config.toml
image_size = 16
vocab_size = 513
activation = "swiglu"
mlp_ratio = 4
head_dim = 32
parallel_block = false
inner_norm = false
drop_path = 0.15
residual_init = "zero_last"
optimizer = "soap"
one_sided = true
ema_decay = 0.995
final_lr_fraction = 0.01
weight_decay = 0.07
Rows from block 3, named by matrix and row number. Rows with one number belong to one attention dimension. Each number is 128 + 32 x the weight over its row's rms, rounded and kept within 0 to 255. All counts start at 0. Numbers have three digits each. After the name is the row's rms in percent of the matrix's.
# v: attention value (model.blocks.3.attn.v.weight, 320x320), inputs 160-319
# proj: attention output (model.blocks.3.attn.proj.weight, 320x320, transposed), outputs 160-319
v.16 094:036125129098127112141094142158126090113142125042097148156149220144109171142153129163104119153115165194058132152105074112132085090166127137138184093108121098136157139150095132127162116148156127101131108123155134148144096140125133109129099125137169132165180136186147072062097100120165158105138129065094180102135090113111129133133115172141086071126169165155099125136173131167151137135114103130141106207075110082084105066151163146117115121168181092111156136073118166050144087159122102
v.17 079:137100108145136089123112117120064113149136126098105134158091184130126144151126145158148113097127116167059156143150185049171120108119084133145139102111182104105055117153121138187144162168186125137126198133085108104156166155170137107100086125141095148145126162160123150149115120187124128141117126127176127140136124110097130164121167080114149200106133144090082104155164142141095125168158140157142098191114077157156125119060155131169118091160145088109119098104107176132098152167084153
v.18 087:128131111141110113201130131098139191097097139091112131140098123182131090127159099090179151142121239145231099121152121097110115140134116115113113144098127132087158129081108250086175113094102166130113111144186125163138136101077135104115113101189144157127182140108100097149092158188124116121161172140126143160133155156135099124102152104102136046129105103094129117125126106132157135108097114141109155130180117122132110148150058108202110085108066156142139122091140116133079131121132130
v.19 099:117185110132186136138112152129153187100114108151126101144171093059148100134180121099127133125152155187097185098140169112142114109059181142128113125158131085138102110093110143124145103111200156141148071097117128120057143090089137120147122119138096094125129133112104084154136182178085053078156108184103082131121166155088090158096164139057120127074156094128130187168132151161119136136113124095141125099121120141143057191183124081110104115131135099167102077124159083141103141099079109
v.20 089:198121128165112122086175124118150094154166116117141168094102138117139126128081074106172087131146109093101140104133105157166079119118119183122121146163132111106159155151153152098123127195038140153114144141128087153150161113155142110105114132106142126079109132099138145127035111088145220088137122108133124192116080159153118094108134110112145121142085096123112135109137064119167113139071137128138124085072053150142079086092157175110142131133157167159104137182126074114075099158151153
v.21 091:111122112159148092118128159067158129053129070092112140140139179184145136120171061130160122138125072163080148103153095075080129092077120142084080176205133139162155079146085125114205137148184076089168113130108123135087159165091127165085103145116167155111100093161122132210145120146083118125138128119139135142126124086106134134096114151124143063119103115121127077145215092104150082172234153134166138170085123093100106145168128115125112147081115089085113106128177185132134151153112160
v.22 110:128100126163173118095105149140110153171121170130143188148152131160158131124102133128108138117084197048116085143186231106091101094126147132083115163107128106084118092104182096157162100083166129106093109173120162113132104123171142140169120136177093122107126129093084147107117112147137134087117171113094169134113207147131163171134129095088138065148133145124129135151091180126121126083189105135139130059162120144138076150072130149050072106101141100125114118159112090116188109128110106
v.23 092:132097107130088153141136075107140134134122072139137113130142134129099139076115104068155185109091148143077128129147123113143085115136099142104117108091093140113164175106088174080154090090192176144149103056144127121109126074091116176159099153133134055174153128084181148118122091096109123152115099182128154109119140171129131164053111164123105065140112118102140100135114164142128106147055091139168122141083123229134181169176089091105167136118212114133147049074137129111116113163090104
v.24 096:154180083130093097132119120076145132094124124092140145170119142168109133102102086072146116195125190110137128121109136017157144120112105086095106148152093150120132105109139131094169167141128127150167120111240128134109127092165095135116145060181138097122168144159143181140141171074080127142116223140091130125134098159114120127098097056132088162091111079175183108108069126121233142063192150110129123091115123164163136092107126222126179147193125137125133134126091138137124122157161135
v.25 090:107173081099151189102109128137124117149095134142130098177089164143087131104184126114132180116121125114140141125152170103168105037153147102111122184132134142101130140124130116139148121172161111140133093128147185118144150135173111129183181134169146189106169141110173091102167067062083181185095131117128116123154125106118132127086101157120090141126150184135098171087088142126133172149164149109127139064150085145085128176146115111044169112107159045110097150116113156057114083143160114
v.26 092:142124124198150155098117106110061164103144200234149078058118174146135127163083130077127096121181134088142169120112075049201084148087143135169145164144171159132163174111117078098113153098138112162174118190117137110103183091123128182133077081135125095125123166144150105111164025109140125138140094107134156120136107125183157152106125107151142169118110097109118129104084134080079074098116120126113118111118110135106169131182122080151083102165095104124113139078146130091110126149123137
v.27 088:116150127100143099069103138117165154122128164112117160075097113151137081160095147077154119149118193097112146134117111133143131088096090152148074120089048190075167107156085050093151135187125185085121139136202110141135144126143131100093112129118136137117170168085173109105126089121146132128138147130141098148114080167146152116077141132144085208069165142140095121123075092170080155076122127101110102139162124159174097141066097106145102138128157117201162098124146129139049113117140087
v.28 093:106126108135082151156138138131108105107138129101106143149153113137116147152101070100091074157096181112137137132139127172088075102150148156151167167080162142117116139045087139180144155152105154098110153129150113156075143087172143101060081093184181118111138143121126141091098094119188130175151129145132184066147171158153125110131070119103151150173157125179155144136083091089106126169080147135113114145122113069126132103139111178125109133078203101177095114143142202117089134127193152
v.29 101:102107107064079149082160128142123131110096111224151075172199094112144120183111165128171100082180137171160138148157107133139189118132130093141141132139116097149080074159074114162079141093112079174124191118098076095117140128084095134150105161100114094132154122059101154091121177075138131105134116142150093109127034164147109141113132105148119165128165088087155139148135196124078120171140118145176167116123102234115176101132142162103111135152228170106122117157097162150071140094098117
v.30 086:095108116131132104116125150173179138144185104109137140074143132103133146102094095114099183121156141121157082101067096130155118171132141140108200129076174095126150160101172134079139073068149167122072112120148150092168184117128126155082155170091084115135141093102101093124142134199121117072108069079141116116133157188160121138138140146141145157106147109159099116150130132159121144109134105130030143107138140117051109131113101151105101131108091174020090139114166131097129111142155138
v.31 103:100081091173135127086117150155082135180150146130139088113150094124159137081162136118134170147137095108190081172063149113170140132120098145119158142160131074147079114156098130105146116190095138107157036164168165111080126198143132106167097103148114172142088143155132155172130089115109062158157067101163136116113174166117170222108157106105131125127166156093192147115130149135130125134119122108054136108112080132098127121142148138125146195034094102067074163127049150107141124126094200
v.32 091:073143188149142068197070143150094113126160122126142143106100132132133140118152095171103081142083144172150093091122136182088135095159155091188097134121115128117153098108146147085141134084138144150137097121034097139160144114156125099130115142157156077108144128161127132112162102126159074151153146157089136128119076096066108079103172150150117127177106180127156090133130138110100129127156129115122132149136094111119119090138106210066113129110084149187085155113126128136156152136169170
v.33 080:095131186209102175162155132122126153123111148066139088159087157132132091138147134183151165111083143200109136106093168140129109115122152145202146129139158154171140189128152145116093091095151097102102127072153125132141134114125127073104146186141119054080126087174158139085149233191147123125100139051079104105135104082091115107112141172083132092114179102132110157112128141153080138144150156141137165170138073099118071169114143142163129146143143111161102162141156142118138175141126101
v.34 087:129106120130185146099144131111199131185117111052125123064133095146151137128129168199156169121074163130110105076167066099113114108078103133075170160144119128142128150102104128128172152173161140094165087159154072121083123127110121150120138163134122116115152099128132144163101127120159141114115070126135094145125184129050182167130081166080165089111123125079134203171104154117104170094098168176103114068117178153147122096070122117126093124130092146123150184152117097113151087108092077
v.35 072:205122096133169094137122139182069104101157131116103043126146088157097090126108135126135090153130099172139088135118120102115107138121128164167152124192064161144145133143139092135091168179146113086126208120192133124167118192143142135158167092072116172124074110125177175128121091060143077087151100098144163122145110108160080081079147179136102094163184134121156193120065169078112143167134106099108168096145131123135122064112152139126106124155132113141110148111092093164095073127158113
v.36 086:203103078109141091067144103104133137109157150170131148134138112155092150147120173095133156103107057175124151087127087060100145121099178144073122145164172160139126091098133102115131079163090126113162102151176100141119156147124096198115151128108114150110104105149115161093132181126160115102084106171098117145114142122172109131159141088104139163119140066119148195114107133062147177137143183088057190198143130175151152092135118108185122172115145165117157074076119089161182070123197133
v.37 082:104088096134146160125122117160201175044094154109120149127098123085058106145162161186060140125128152222102141130155048122124161115152156178151135144135071090111155122144127135146125087092132161091182119175124137103113096124165145143177114151099131059173138128117085125095117149153176066140168095101095127111121161098128158115171103103120138088168101102133090142164154139121155052098092143153131143150124111096191144203169133124083131097103147126091161190074137170113126117128124120
v.38 079:219154151120114140135147185112111126171126103119109129190146172155079062124111119086155114095102172125150153149133162108086093081111095080206121143212157170151127143088131176122162195170136159076102193105115143154096126131118159129131100112168160077142148122194142155143121066174143156054145134105122186120112051090096131098102134098121131120100114082061111126092132116114079094138079145120164143133159155198176113110135138154155135051149061146139086127111111128171145132115140131
v.39 085:155134128133124143145127111107165120105121058098091155082099159181077130072139136157146138143142100153131127123119126156173159107107109157115026125051119093120144166124098137205152128066116155153088129170122131127145117149100137087133185147131159139099175129099172118161147164136079168104084160154143097107119130174040145169097123176104146106133124064155056134153086115142149148102128121128148147144103142150097171132073098134169074119174142110137148106152120096133137118125078093
v.40 083:211116130145140164088120146125064164172128121100138059117135149163178145111114112150141113123100119113169108115166058140088115108165109125125104188138110090067144171159091113089171103183182108139127061171198125135086100104145131126185162155156140091070134152096141199116106075086097137176158096136110124118140100110100129115077102046158105099152096089063159144085065123142126133121084131099192135094136120159120064094103171138158134081118103168086191108112090110127179132138149111
v.41 090:157146158078100137161171144117105117133164175205123090129066157133124159112118142139076167166134118136085166115114184129112132099067143041097160120155114175101089133147071076124070081108111093109223073118149127109138134147130137088169129163135099141144111105082128115117138096139129177175101087103122114170120110106139170109168153100160079137097099105103082134118127138148109096148212136154095165125145082147106118139178178194183134166138155136097048109108160147152072132128099125
v.42 077:189129048141128153184124081132109106124106149145139132156133081156116125171146099115110122111156074188123093146130110152136154159112064197099116164103102109141103128122012184182104105144141108125091108141129085129160174059165096123175109101101171147161151124125116102143091178086102068121136158110172084117116115120180084088110113150085117085172100109199113128143145109130155105132129078115177175105098054110093124146149169141145169208127198173098118135053081230092137131132139139
v.43 078:062130160129091111108127211083104164124162159082113132120119171080117118147125108149112177113128231069126127136143078135086215132134135086136170134102096163094080156173122128094146165129099135136108123099101100150141108083163119103060126166146174091140154173110153120080091138095157119126130184152118132105130157086135148085133127076105091128144123102101081162070117123120119114117110224165134136152176140209195162098134147175141139118165159183171116188132148105142140068081159076
v.44 097:086116108095083135134114187139106124078142070105136137128117156131100156087147079113145052138121123120090137116170141144137078156132111125174122159169143122120144084054133163172153133147166136138073118119092058134117177056170184174125106121177138122130142149165229126136180110138121161134099081109125137083134143130093190125093166102141130146136133082130140112138205164104104100141164107138135102184082102141102096122179169082108079106168112135155087130126095178107205183139106121
v.45 090:097155133105143142123137138135151127155132049102115129137072152170143096117163144195155114114147105115157039194216084079105171072146116071156069164093089107122197136057129097111142134167139163095120118104152162141089129156126129151160084141155160127113111090111161146123174128115145149167164087119109156146129124129115144089082141162147146121104135073117122106162156107106089218170105136085124164113141152136086102146104166125066065138137099171199141137130119132160159145146040121
v.46 062:152151150161143114071145136111121097193197098128160166178111164094131141097091081182082132151120115143133089116193193083118095130120124111145131048146124130111157086107146107135126163087104149127094123100085098106100127079138127132097186130135111119125094107145127106133159126138097135156112116123126111096127092132150154173127107166172143117147158085217117142115180152074144133115145132128154134140136132107143135155147155085097094027138133087149121167143170170077110096119092105
v.47 089:084111111110160126140183086167137082151131150131159120111156149158160124125105116070087083099090083168130116141137119175080125183171150141100165141123103105172126157151094153094125133072169137098104154160141128133193176120147151150181172116145135159087144120138167126149146127165107134165078129167058143091147186078116108192141087219113139105133116147174144150171060127136103149207141085129109133174106149152121131090110167117098116115179119122124105091143092151114173112140129092
v.48 100:089156100160124104140121126091098160107136093148121130151161147150205119115126074177181136181096127145193127108153103063153161135086160121144125117160119095047111114119134187181181111123149188082132170076203070119105131126134078153129138135175137171109153131137142123197122129169097053113080160087086169049111189117109170086163079106101112070120165112116128113177110139164051103156118092102136147184111074106087055119121132152121103122107094101151109131157138117150171167110128124
v.49 093:125153109111129188088140179181069107152154174141119064129103183159157101115167128136127094118109074129097177107122109176126167161212180123129160202137168174131093168172136099109085174147148130107118131121150134139053139148098142103101105128120139116082079129167133113140102153144148159162160182110131169169131091128102115087087178080110084152119132138052138147132101129142139124166121151117129134165093118154129016116161137153129128043106053096173151142126154102138129193163118071
v.50 083:128145187114169171156118166083067098104171119088117154101177130121129098166189135171141173149128151091067143123192096162096142167108186102147133109102174105111177142131198042138145062103090118101108195068154139151135055118147161088094167114118137152135082118142144099131168117171133140113103091106140100152116112162138135103156104083104143110099139136165095147159151123090112130169109130095146165187144075136147078126148122084101143097086093110146092126099088128119162155102160112
v.51 093:183151125107065112177141136085153079124137146167082116108072093175098083048065157136096163087148079169188060158119063133145112102076083144153114128093095109150153117109043145130116119080075124125170088131082112148119135108125129117172125164106175136154171129153143117087131175096143151139142167154171070121123117126091125153084100154090149120107067103154095185134127098155163159126145168107086155169173152126132127075084118181137087127165140160137135124125139090132163100082100107
v.52 086:119154165047134109167149176118121081111104114136123166150127139067076176099161113178129118126155114098127111134120177106144146133122111192195177104161102114098231149072115080122129160160071138116121063078121108155137135100211095151106073102122145102106115156101179105141175067090122114137118087114171170117118177150167142115104212148130143165137103137159134094156192129117083111145113156093172100114142127093156109133170093117129147138103131088183118093132125171089087135143121055
v.53 080:139143117135168139076080193107144083156154129125128146164136144087142096127123113150114115133130084100147101128104108162189165175214145104115168150120114074165095126187124145159146155067166181121061153134126132142180156166181105076119177104090167140164103151107139112093115111129170165086095171127160198133129150116114169113118115163137137099156147116132120064098113087147102108122129078143106132140163118154133153137234154105174132158144136113112096116151121180177117123147154156
v.54 091:097113093134094141144151106113156181122138143120145116119141167182107150099126116116143148136085182144097148099118085153099170126082093112111136103137120114170078076158075175187114109075117119154138097083150098128166104140113108130080144110135124097116141130057053151112152130173131156127158145138091099189126184140154179112197078103115143184124128114090112109167166165145131120077119125116126078137106113117115190130184124136172174155146121150138137156112129136137154122148161196
v.55 078:072117135101117126127119104098070199191194147164182116156142123161150137155093136147168153146167103135109220176136168043143097120130116101174166145176124124078106155051139096076161112102115116108084121104142127102130092128092144145062114129140160143180150160190166129138096101102096145106092079144100124170133173145087164186107137165139120104116125139141174137037125078144109094129161143103103156160111092156134148093137134140139117121147137131087139158111133102131142143146083180
v.56 091:108160103134142134120066120121094095189105136164096125072131192113172124111137113141135103111096125154117120157138116137127143125157158072108108119113085134159118126159127137078043127115110109127216097103173071166138149159118150092168078109218123118109090137139089110107121147131137076131136170125075131132129116127168068154126143066107096134144105113120167197119079131173157136139095139100115158127130151148152050108167139107162164098084135168203119097100155087176145113111137097
v.57 084:075130079140113144138144102120137168117153120123165097101130115098155144126136205096109137147155206129144063156138085113114127195135054087110087130111158199129096145100129178114156159129158170126109089149156169119049152156123180133095160129141102170148119098182155113128123168195143139121131185202071131097142146140102164126112089135097097132150173156255103102141104141130115129141122122175144108154114133098116139090159126189135149211138160123147194146159128083089118129116094089
proj.16 094:165121133129167147058173130071114123109104138221093119129147082100095149185127095088166137084086098128150194111108115108111104172110166120124156179144147093148116126119108113159176138072141144200135136138097076191144094130105174148159199120138107118143181115202091140111083153093149127185106181146140107149097155102148103161142110145151137136088118128163100068094098122118065194123134156196089102098107079167082157122136128118126104094113081182172175101104088154191122125178156155
proj.17 087:103102113113130163083149173108101116127117154130174160137121081095136166064138117160109137101099117192134135116050104156024136133139136118190148158137069160127130160131128188083103089076114160092092080145150146158049162077149161207129176103166092080098125146115182146133136159110102164103136121147107139128039114160105097095107124152101086124185076083144127096089082070123148121130094165104192135099157202084176150181147153109138107139077118178124115062139107110170139113136168080
proj.18 096:126120112111116144086146177124092132120091143140130163128158125125089147136091168122147115095094049097094149135089095162095143104152148115158112113130125092111177152130159074127123112151188179089126133149102142107149099131085077113145155160103117143093067094124157117138110179059162095108123091074139156142195092105059176105183122137127097137146151189134136144137120221093097110168168156091069082157102127098086103163104091142096138104165139112115118167150133158120139078120179114
proj.19 091:087142063112126092081149157174115123071116063093149123151103192204133105166093120141086117156159128025076122191152150123111117118081142135130120128088087134132111149118130064175122129143126100105086119171138074103087121154114156077163080142139150153110156081123039127101118134180167169192096093146122133106161140082150108055150166094135176128177124179128114161172103125112096057138108097134189101136161160140111103065098110170146117128163132165073047131145110113177100151122112140
proj.20 095:098079148174060151186089159172112177078102192173080118170075139080118146112175168095088149118073107150156066162120126129074113133146058108145140185108149143107129099110122135119162126090141162151098134059137109126185128160148133185097188128187155127145124199105158100112119158097101093097160149066124161143051130102093146143188088118150108114092136145100191043083162109156099158108144170170055136142123159132165163103164149102183124146110100129132155099145112138081142113164158116
proj.21 102:048050114135170191152067118129127036121101147146157127143159187088094168150120135122112091130097176057175086129115102188136183168135203141133156180067089153120153102078154073144101127085130149188120155161126103197129089113106099150151145117138079115096186124129077115149164162154136111203079102089135102187085147145081110130138156140137144195137108174145112106113081163166085103144114116159116168130150145152154150146127113127086134120122134160117133148100137129164136155086154128
proj.22 108:070217129121130147129142111140100132134141094154135140138111081162144164123128152132183109117173072155105147094131088091175111116104105109092138097111115122138130130159091174144137119145092095104175156127118124117122109071129174126118158170152101104115074102127106142133136143154154085139114145150101114121255155077135118083054131194118127133141108123162168106114140134177112147075122071149081081194106153157115159142207139154109138126170149113138124155035121167153114157091118094
proj.23 095:139115142140143100138166209124109161120116162103166132115124111158041103171097164143123160136071167073145124148121084110129129128127152092132138107130106095131110101179186092145142084150097103143112076144142116131132116121075141100110140102132140171096100099126061146125102208178130147143087105122142127100043175092152178155136116064144103142128160163153112142155096105132111075131171142137101108159153168074046048133101129165175075152071149103140103141105124134152131126116163107
proj.24 100:150072157092079133191149205136099147134165156096161165119161082130105134123110181172124137082080132163150089146115103145070118136181149144201097105082104130109105104162157108136106096147182184105086122143082155176109131130064104083106082128154119142111106135125097092128064183169121107156127081061159134169089138132093170128169125149139049107121100184075178151136170095123079115133135159096097129137130144069035134165125116158177064147048145098124115132145152084122164140100136123
proj.25 088:175106136139049133156137141098130140099126109120153169131089133188169163127136164135123123090123129201120070141038129138042156092130110127143149057074143116073090122170142158205068101094143105097127115151117083166093135091099145107088126152138115112100116094116164151093069141186172108092163156184135144131229095146125117122120145107164099113128093117143094107117121134131078170072121122118118133197168131064100128174066122155123102142063152187098158150115080160201100102128129092
proj.26 093:144130126156092116132110131118138070106091132087151144158123102127118128111061131109114173150124125125084107154125108148139085124112057093106115094088121109101095099096141165141124127124113164129117102128111124044112131150122145131140136148128156136130121137099138130109080188099115131098126202105131159138255161123131142124153113105086114107155119119146088165135129118187076156173157106133091086108139106185224142065080168122127184149143165132143143151081133174166119110122166124
proj.27 086:200095168122104134097165117088166184188155136148097192141142120125102132121161051152144120129126114166138127115147140120109109105138137142151128125116179149176111134079136166142073152113157167098135157131068165191157100133118113148135181083137156171115121104150173163096066099129119103159110129112148093154080094151120121141168114194100085046115097091136107140112140165079148157175119166164130148103126127107120129118146148110095106127155149099076150144156109151101111127168108134
proj.28 084:185159173120166154170173099182162181166115149156110139071169098139126124139188135133157125115109072188155139095147204081068150120149120122178078130195170130125131109114138178119127135108144152108155165120136171251170071155115129129147200127132120104123076136195146089171064167095102133143155134128159073164115114178086156143161105164069102129087121117152123118128179128094147203137130136111141111134102175115109150129163091145095063159154114093085148150100114132085150111133135164
proj.29 104:153099108138171108167135162118148154182162139071139104121106144059097122108210143196116126157062217120103130110136153151099140097142126149122100107131108124178134156152152135110130131157128147118109038111167147116143155120137165114104094119114132166177119158141115124169137106182093162081122080151101152080000161129138158141134131087100175118189148162162152144102164076083215109115107152114144154120119155109103068139089139113177116141059119127116092103132140093104102076115124124
proj.30 092:140135164160126116063119165097093088116121123188118072159087100146121102145120145117145153125099096124100192163135143155188134150112096152070128200166157073099101137080100149128179092124078113167115145140122048073115159155172127133199179141187131150117167111107123129095120093112153126117121180123138181152020111088152088113088146101146116130117132108114132120149120156098113061142129093128110109122135135121129117197155113120134209109137135093189150114111145152150133153184132121
proj.31 093:166118182151180089125128149140146105108133128141101102130118138152159096112139153106106147118118143142131119104139171193151165146077103150139127145093097160085136127106133144130077144078151155134085186136082091157107157062132119133158111111178100113117163163096104128110141126190114122156134106100091139123000126167152109082146157059104113153130091104130117104133159095104104110110078112108202126136140156147159141128114105171142109090183190160137138108123165098170103152138158150
proj.32 097:111187137104196111139137130134059153136135136111122174167141157151146111128123157122120177158082129115124168137094095094170146109108097133110091155208140114105151142122158144126104139140114129116079160105125101084094123157118123194161156120162144182141076118125124204139124087176103137104245067086117097083215139110202078081137121088165153131150124122122177160093120135182098144108115119120157075084130146167128110133140150081126148106145111052096108081133135108119117111125148114
proj.33 087:098084095134153115118147101170133123135123120166140163119093123171111176151109111076101141130064106076116126154138059172174086114142098105122149109160088091161109064139116128133156119138188124182107137146069116100158129087097054157104106110140138201157154111095148141166154063105108139114083166135121145137005128185186185114170129098117131131104108081133180126196096087126177138134190112177107194120065171135200177088129153116148101120086139123167132034110137125175119115148192160
proj.34 089:107104123106093150173143072111185123132161108167104190121122158140120139100085127091126115087112063125159094114091119096124109127199112137181121078113107136179134134154095101171140119085164118136128139149141206084117136066135120127091129109172093159110119087110118103123125101119142099119152106144131189152045083147099142128119157176137120149072093070171113114131139069111140183159142100121118134155135104065138155144145144132097123171130152107162108113115138176160166098104136172
proj.35 089:047157101120168109116093075104139161152169156151181188113092135131092165154106094211124144118121132092114104170146122126119114163134161097136129157109121143119145138157097181117159172104121119172101122143120109077096170102125124105140105143158114128119146078190184079200200156154111104164228130125161129109045099161137154158114125154171202141113135135120122165132131126185128126091172095163119198188142114170120163181134124162184177139107164146135093137128131121122158085169090136
proj.36 096:091124123131083163135099103131157088213108185094172162162090099123081136096123161132146099110122090168133132084114119146059098130162168095124122102138155146178101145167125120129130095128099112086132151178126148140137158107117140103140090130141052137146133131120098133153152109108128176146112161120169116130224134189077129130070136133181122157160144150112085092154114105129190090173109092160122185125128106109129174141145165160140164154095141082156127204088100176058111113126117112
proj.37 095:158132170103096145116142147130150162112221111163150120117098168177092096110157101126108155061051126108132085163108141138135081094127125105169110042169132153086084166201115138116107094155184107158049114160127119096160086080097142140083060116164149214136207079137134126153175095105130131191195165180106105090186129136127100118161138080178153144102172159181132130125112103145143209167143119119103090132146035178131092149117158104194161150137177095127103110163065118161091107127165155
proj.38 094:065108126115166124091132122117171142159142122143093103138111137122171140054133086154108157122116141069105168111086099175157165093150155147156159052098152094156117091205110156209128090111116157157106089124128061063114163106155123134093134188122167190147127098118091157210186120109164129172118118134125073132255126114121130112099118134255126182138113161142141057175170143098142153125143105100118166107120131119159141148156125160140148179148167084139087120134138134186202087097135125
proj.39 098:132105094146090119119132113067174118096095144087114148098162056105126116130090151095162152158182152107142121142125106122139124099105152175162148143144154089155117105092086089146107172176130156142183140103166143087122117109129129132113147138109129130121106092117110141045090138128146112085137040156092168181148127094127100146086114171139105140085135145089154098086183140113081107133162175149129146069203182127107163096160137098077132179126100150134112110106123136142137133157095166
proj.40 090:097154146095154102119079136125126138081125122126117158124156106102113052110125105160097136127126135126046123132123121166101155147122138120134152151114059119059193142151142174175076130120085167143098176161125103131084154135104220123150152114135104134167057102142125129120099148152180114118193131092099098121255130053126114146074129161168155145107154177125168152075119123088051098086146085118111133106154117156157131175163072154087138174154184132146058150150154146183094108102088134
proj.41 099:133108169135157133100141119175129138077129131110147121130103155119119098145090151124128197080089073138135094141158118135180104131140067155112122095153096100166106116147180145143169132102186108102072114116103154070163116133104075121175115187151169150108121118128120155084072158103165178129156144130084146098000124123149131108186102070096136167141125098190144141170127054118131178078166136095127163152117145146140174084105148118142128152108134129146156127113097120158061099189166153
proj.42 094:157122147103118099119130164201083145138128136129146068083162175116105128132177136157152063132108216115097115171190159110083096180090179058152102150110134146077152137172164093065101164102114111149163152168123088212151086163107177105113115104108065085122140170134103047134154111128118121152096164114137102137028147126131123148161135086118138112096156171126171140098085161147155092143115156163122119099083111154090127171106078167149101104108094127098159105120160130089070126157138104
proj.43 093:134100123117171167146120074109192155198142123139055151141146140128200169095122084122085114095095001143102121122096148194147163079173146188163146119154106121197149094202136184132091114153177160109129125125132142103169131163133109074151126164109134170110107115153124167147154084131141147138102104081074060172023127158135134126128167169111131179112126124170116090128185154131154142122126107057152131056081183063192151186153095129110148122120163053158083117175151175158174161160124156
proj.44 100:111143111180137147127145150140117122118087058106094125165143140171144077101146164102100169130111173079133133119089138122157185110094126145121115097146184064126137116126167098217178092113124137155152091125112099107102108129141106149058112137072159151137165117097096171142149069148123104137099087139126100142255145122159068121095141124161117107168129153146166077162141144119103121149073108110126099146143150154086061091132151118082103131161121124140119074144170118152113123110143131
proj.45 096:124186130091107133108098137094138124166091159089150161143105085171107095089091135156185144150180191122150110117093109109168118113086081164142107119146159122159111098090123107215124151107125166090129141122171114033088145091111097117112109120147144158113098063132120163098097163162112128130204092155130140121255142113140100129081084167163146094134106139115161151134125143133096109137156115165126189116185112166107143045134189128090126133174101148089087082142150072143143091151140147
proj.46 075:090123096166093186118116125123149153076105184119140186136087087135105091180113165089098171140073095142150152103080071168169138117132085202104130158179120094147105121082099140112163127190145061142115129113128163056129140137109028167139094158133110155145163105104159154121098090136128142099167092160092160129172143159125152128123140174123143102156155095120114106114162111177139124122153089084119173169161179124107105108118139098097147196090180092152098090111107179244095139130161131
proj.47 094:133203090171100153122073169165113129141078140115206175165111090128085077177136165099155090213162166172111121133130125091111102146086096085092150143158163164089143142057088085122151130160135086146186154165130149114103084070151118111070074112076097140142123074134099133119094102106065097118092151134174173104255153112184118139074175108024109079117124123113102148153110145156148111178100125189123098131135128132072082096172140151054104116112126208128131134100146191095117143082126144
proj.48 102:102189135161141162095097140131202078201090037135096122115146116148192079104131145112093131112147160093077123118153154149129151138111146129148131149094147122183102098144156112182152151127089109096188111165098185102101088106165126131108132103120119148109128094179099091122133129115161202094124099090136092180191109190080150153108174147138185152132122098167106102166118162102177120149081118137150116182130138084101135101193109165107116130191075154195160142126142203163125129100093111
proj.49 092:098146092153158126118112141119133112133125141135179098120091088131089084129104162141100118100132144074112094107113119123075112127066122112127119078153088089093154124093101069170113102130060091107085093136117094083155149099108150135120074146143110160133176120094097119151185129144088092143166136193118098047255108072182149126127144126178169109176159136182132150183104109109151099085134111174154109146153121145118153147102146128108178141145159194093116138091105105111095086170104172
proj.50 088:145152072162136107114157119177156061149073094087142120161085073159113128136066129087133077150193129068109142128121179146169112102067086144083146127131137124134125027105086128178159109111154097127119125148118095113108191168119061110100110139073145131138148124112156091150182090134095092151073127134124150133123140115157149175121161169061151082192106154108125117188126177138122078121110125130099217107129191133124120089091128174110115118198095214136153120137166062111094112131111153
proj.51 099:141140125087096095096122120094138128132141186069118175124169113065114072141130159138190145153122169120091139118100101076090111138127115176155115153148146109103128105131077133103099153133147137130129161101121148131125106162141190114134161123147082118086073118127075174138111130114141094092114076144083137181101176098117068161135144145055183124105144139091173109049162124129086120115150111141114120038138153157085176116145143117118149190144104074105099112115149126154105076099107152
proj.52 082:128160096200111150123150119141145142083131101110088151130133124171154075152136130112084158078107122097115086122141148140164134093095126152102112162156129076106106068081091158147141101105171125128105122105122080101143160157085074152151130119085203143112143069116159164148119097156114086137130095132116131133083122113139128118134113139060207061148117168123090143125124123174119135124141084090085149219139179158138074102093138099145148074182167160122089082198131065193112129148153164
proj.53 091:071124105150113124128123109123114167147168134116161099175157082147136166133150051152170101145150112136127144141123158113111138086141153144108154080123150166131165165105105149169105119171116172124115137119163078153150112106167122076111046163087176123126174144142192156139170109096070088154118095160167110095212139103154093139068156134127071142120147184115102104146158168153112114117126175100128100118132123122120091154115145122075114064136158181105076149151146104085145163091110127
proj.54 092:140080170125122130159168093116117148129133138140105132111149164144132142090123154090118132104116024182167128110108139131142082102184170150142074102178129099170117206114204121117132122109154145113131116168169183149156123132057089157174167150143108144136103183116156148093082075101166152124168150103112097117004082142102099084162111137137031165129126110166088101076113075118154149099117163086161069116138114092134129145122119106111120140057157082141143156129140131097096183173162113
proj.55 089:152118139108099079114096159085152066105083056151064077146133111107158114118140144124122134142129209105116106107126109152114158135151088171139149147028136129129104067153148175155167181112101129147161074102093142179125110141168164118124195102133186088146115177114128065152143222104142159076010153079104094143096145146101141112158122118096149143135099093102170088148160152070102147106132091133091115131088179127135100068136120126131077145125080145168161098124116153149158129059114063
proj.56 094:116199125155188167088125128147176143160103161135154171117097081133135067138126158158105163092118106130078102151169154155136117142054150084121113165170109135162115106164091110129110128151134125103120176168116122038118088103114138107179100154098082195073117042150068166113123142163163166190192119140103132115200116117134161125136150108176199137104148146172078146141124149137159107165120143150148151124147125150146200134140165157134155165143132117110152145111111164113057110210099151
proj.57 088:143093180098153076140112110147083146169146118148128077122133193111122173149111095142189104186106152126175151180152143091141115142155134150144152172096114152147150176141149114085116157112114121157174127156112152172134088133159134113130125147140105087175118177180127090144123136114108090044135134111178119136000200137130106106185154152083070171068105094099192136150119117115113114093152139162143091079045135106130087154111060134116064116092079147102093141137141125093177150110169131